{"encoder_arch": "resnet", "model": "model that predicts nearness at each pixel", "dataset": "small renderings of single solids in any pose", "train_examples": 197500, "image_size": 32, "crop_scale_min": 1, "horizontal_flip": false, "encoder_norm": "batchnorm", "encoder_activation": "prelu", "encoder_depths": [3, 4, 5, 3], "encoder_kernel_size": 3, "encoder_stem": "deep", "encoder_avg_pool_shortcut": false, "encoder_widths": [48, 64, 96, 160], "decoder_norm": "groupnorm", "decoder_activation": "silu", "decoder_weight_standardization": false, "decoder_widths": [64, 64, 128, 256], "decoder_blocks_per_level": 1, "decoder_block": "plain", "decoder_attention": false, "decoder_upsampling": "nearest_conv", "loss": "l1", "targets": "nearness", "init": "torch_default", "residual_init": "zero_last", "optimizer": "muon", "muon_scale": "original", "learning_rate": 0.024, "momentum": 0.9, "nesterov": true, "orthogonalizer": "polar_express", "adamw_lr_other_params": 0.002, "cautious_weight_decay": true, "max_steps": 15400, "batch_size": 256, "epochs": 20.0, "lr_schedule": "cosine", "final_lr_fraction": 0.1, "warmup_steps": 460, "weight_decay": 0.005, "adamw_weight_decay_other_params": 0}
Rows from block 10 of the encoder of a small model that predicts nearness at each pixel, named by matrix and row number. Rows with one number belong to one channel. Each number is 200 + 20 x the weight over its row's rms, rounded and kept within 0 to 999. All counts start at 0. After the name is the row's rms in percent of the matrix's.
After each channel's rows are labels from the 100 images, of 14848, where the channel reaches its highest value: "colour at peak" is the nearest of a few named colours to the mean colour under the peak. Only what is clearly more common there than usual is listed. The data: small renderings of single solids in any pose.
# convs0: first 3x3 conv (encoder.blocks.10.convs.0.weight, 96x96x3x3, each kernel summed), inputs 0-95
# convs1: second 3x3 conv (encoder.blocks.10.convs.1.weight, 96x96x3x3, transposed, each kernel summed), outputs 0-95

convs0.77,111,172,213,200,193,226,202,204,179,199,209,170,188,180,198,202,188,219,214,188,202,182,198,161,202,209,201,208,201,220,205,213,187,157,202,199,192,165,193,164,193,227,178,157,231,191,212,202,175,196,224,230,189,145,183,192,193,195,213,216,202,188,185,258,189,186,218,170,199,207,208,191,189,206,212,207,167,175,195,212,196,170,151,205,194,188,194,220,192,230,226,180,212,192,232,199,163
convs1.77,100,208,183,147,193,209,189,187,189,197,195,213,213,206,182,200,188,182,221,207,221,199,232,230,214,198,206,198,182,213,194,187,202,191,218,198,193,204,211,198,228,197,223,177,196,178,175,226,225,232,249,206,203,246,231,215,191,161,174,179,199,210,209,223,191,254,192,228,211,246,219,174,211,230,215,207,217,234,189,208,221,211,232,190,186,209,190,221,206,171,207,215,212,183,199,224,205
colour at peak: black

convs0.73,123,204,176,204,219,169,166,189,193,195,215,213,158,221,189,211,152,200,214,190,218,182,196,219,190,197,224,182,210,204,196,167,217,222,186,160,179,209,200,194,188,198,212,162,240,179,195,231,223,182,224,214,189,166,181,187,196,173,175,206,223,204,186,221,232,203,172,219,237,193,176,205,187,183,167,168,195,191,207,176,207,192,205,239,192,186,175,181,198,173,185,204,213,192,166,197,199
convs1.73,107,210,233,200,211,230,176,216,201,205,201,219,179,179,200,214,184,188,222,238,210,191,225,198,159,199,227,186,215,174,214,202,199,151,229,188,189,197,206,218,234,187,209,201,220,170,196,199,196,225,205,217,223,206,190,207,214,206,212,187,179,170,233,215,183,192,177,179,185,206,211,192,207,197,150,233,194,203,203,214,160,182,207,195,185,213,202,233,178,185,201,156,234,161,231,199,211
colour at peak: black

convs0.93,089,222,180,199,191,212,200,189,220,207,185,178,197,194,196,177,196,241,233,217,203,194,213,226,185,168,213,193,165,219,195,202,185,204,196,195,179,205,185,171,184,191,229,165,173,210,198,189,239,188,189,208,194,202,176,178,182,208,182,195,224,210,183,219,205,159,219,195,214,211,165,243,191,177,179,172,197,178,193,148,210,244,222,196,202,186,171,203,200,174,169,224,172,168,195,196,201
convs1.93,123,222,214,185,180,160,180,203,209,200,186,184,217,177,202,238,191,202,205,211,211,189,208,201,171,202,205,196,191,188,214,190,193,186,186,222,183,170,243,229,207,191,217,205,187,206,180,226,203,211,135,211,159,186,177,201,177,198,201,209,214,192,208,188,217,220,205,233,162,160,201,198,199,204,196,189,183,177,183,164,197,190,159,177,230,198,177,204,182,215,230,194,160,186,217,196,233
colour at peak: black

convs0.9,102,153,254,178,207,179,209,204,190,203,180,164,197,190,225,180,186,180,217,163,193,176,163,213,182,207,215,180,188,227,200,183,183,178,165,210,195,207,209,171,177,172,196,151,221,214,191,201,168,212,202,195,192,201,176,188,220,196,165,190,171,199,200,196,187,205,198,193,197,202,211,166,188,198,232,189,212,178,157,164,195,200,199,190,210,221,199,206,193,210,182,166,181,214,233,198,193
convs1.9,101,258,191,188,183,240,196,236,207,211,215,210,184,233,198,187,203,220,194,201,168,182,215,211,169,211,198,199,216,192,194,217,231,199,175,172,204,212,204,199,214,196,210,231,187,205,226,176,234,185,213,203,198,195,205,213,178,222,170,185,197,193,188,173,180,210,205,177,214,218,177,214,199,170,172,198,217,174,201,197,204,208,272,183,200,192,212,221,200,231,184,171,221,234,183,187,219
colour at peak: black

convs0.79,096,173,220,203,218,160,190,184,186,235,217,201,205,188,187,197,158,176,179,190,206,195,221,180,188,189,207,196,193,199,191,225,207,223,169,223,200,189,191,194,216,187,168,217,190,205,203,182,142,206,183,182,198,210,220,228,211,218,186,201,172,187,163,196,170,179,193,166,230,223,192,210,184,226,237,193,198,196,183,191,228,171,174,223,211,206,188,198,220,189,196,224,149,190,214,207,238
convs1.79,083,207,222,209,258,180,182,227,222,179,218,176,226,227,154,163,184,182,228,175,212,227,197,214,220,192,216,211,183,161,194,199,176,185,215,170,176,213,175,176,173,228,188,209,208,235,201,174,218,196,171,194,186,238,182,194,193,238,197,208,223,193,211,185,177,170,221,207,199,202,194,209,193,191,201,215,196,176,230,198,206,217,221,201,189,203,186,171,224,222,189,206,201,209,208,208,193
colour at peak: black

convs0.94,096,207,246,186,236,203,196,177,210,174,162,193,203,181,188,192,189,188,222,204,163,211,183,202,180,216,204,196,197,222,179,159,157,218,189,173,214,190,206,214,209,206,201,214,186,185,187,172,167,171,170,204,192,196,209,223,222,177,215,178,168,212,228,206,179,207,185,201,159,171,199,161,195,184,194,209,197,205,228,202,182,180,180,199,225,181,201,168,218,191,199,153,202,186,200,168,199
convs1.94,111,176,198,203,194,219,205,171,208,213,240,184,217,228,163,198,207,195,177,187,186,218,186,200,179,223,186,223,223,200,192,185,203,252,185,182,205,171,193,182,224,206,201,209,211,206,223,216,214,178,178,188,221,202,203,165,173,194,192,200,266,227,206,194,199,198,160,185,203,203,176,212,199,216,195,197,234,215,179,190,217,226,182,192,187,186,179,248,171,188,183,164,203,213,197,173,218
colour at peak: black

convs0.88,093,175,214,195,186,213,240,180,204,205,199,189,195,221,193,201,214,192,177,174,194,209,189,215,192,199,197,248,175,172,219,187,212,199,209,190,212,211,212,212,228,177,153,207,206,234,247,177,173,218,177,209,193,219,186,220,194,233,234,185,198,214,192,196,223,209,234,186,230,201,184,173,217,202,200,197,196,223,165,216,194,194,221,227,199,214,198,212,170,223,157,221,181,210,159,176,176
convs1.88,106,239,152,215,178,212,217,174,184,199,199,186,188,232,176,175,200,228,185,187,190,207,226,171,184,196,181,192,190,233,154,209,181,207,205,201,179,202,191,178,201,183,216,210,201,189,186,208,175,199,219,177,200,189,217,224,179,234,215,182,214,211,203,215,156,198,211,193,192,217,201,166,194,205,184,206,180,230,222,193,216,177,178,192,237,207,193,174,217,179,208,213,142,231,217,206,218
colour at peak: black

convs0.84,079,152,193,191,192,218,198,191,203,195,198,178,191,204,213,181,207,150,166,200,170,167,163,209,185,183,194,170,212,183,186,223,198,189,230,213,204,204,222,176,221,174,168,163,209,187,223,202,218,195,186,226,195,200,208,221,182,146,200,202,179,234,198,198,207,212,178,207,182,175,211,175,205,195,195,219,202,189,189,174,182,186,205,236,185,219,199,214,188,244,207,207,214,208,153,204,218
convs1.84,105,141,207,191,200,205,175,193,250,194,196,214,201,177,195,191,207,194,211,197,197,190,199,187,203,190,201,148,214,224,214,169,174,221,177,191,222,202,236,191,197,242,207,168,195,250,193,218,207,222,224,206,196,204,174,181,226,209,198,167,210,192,223,207,191,222,243,194,194,196,198,234,167,197,210,199,180,214,172,179,191,216,198,217,205,156,199,192,205,207,213,213,183,180,198,208,172
colour at peak: brown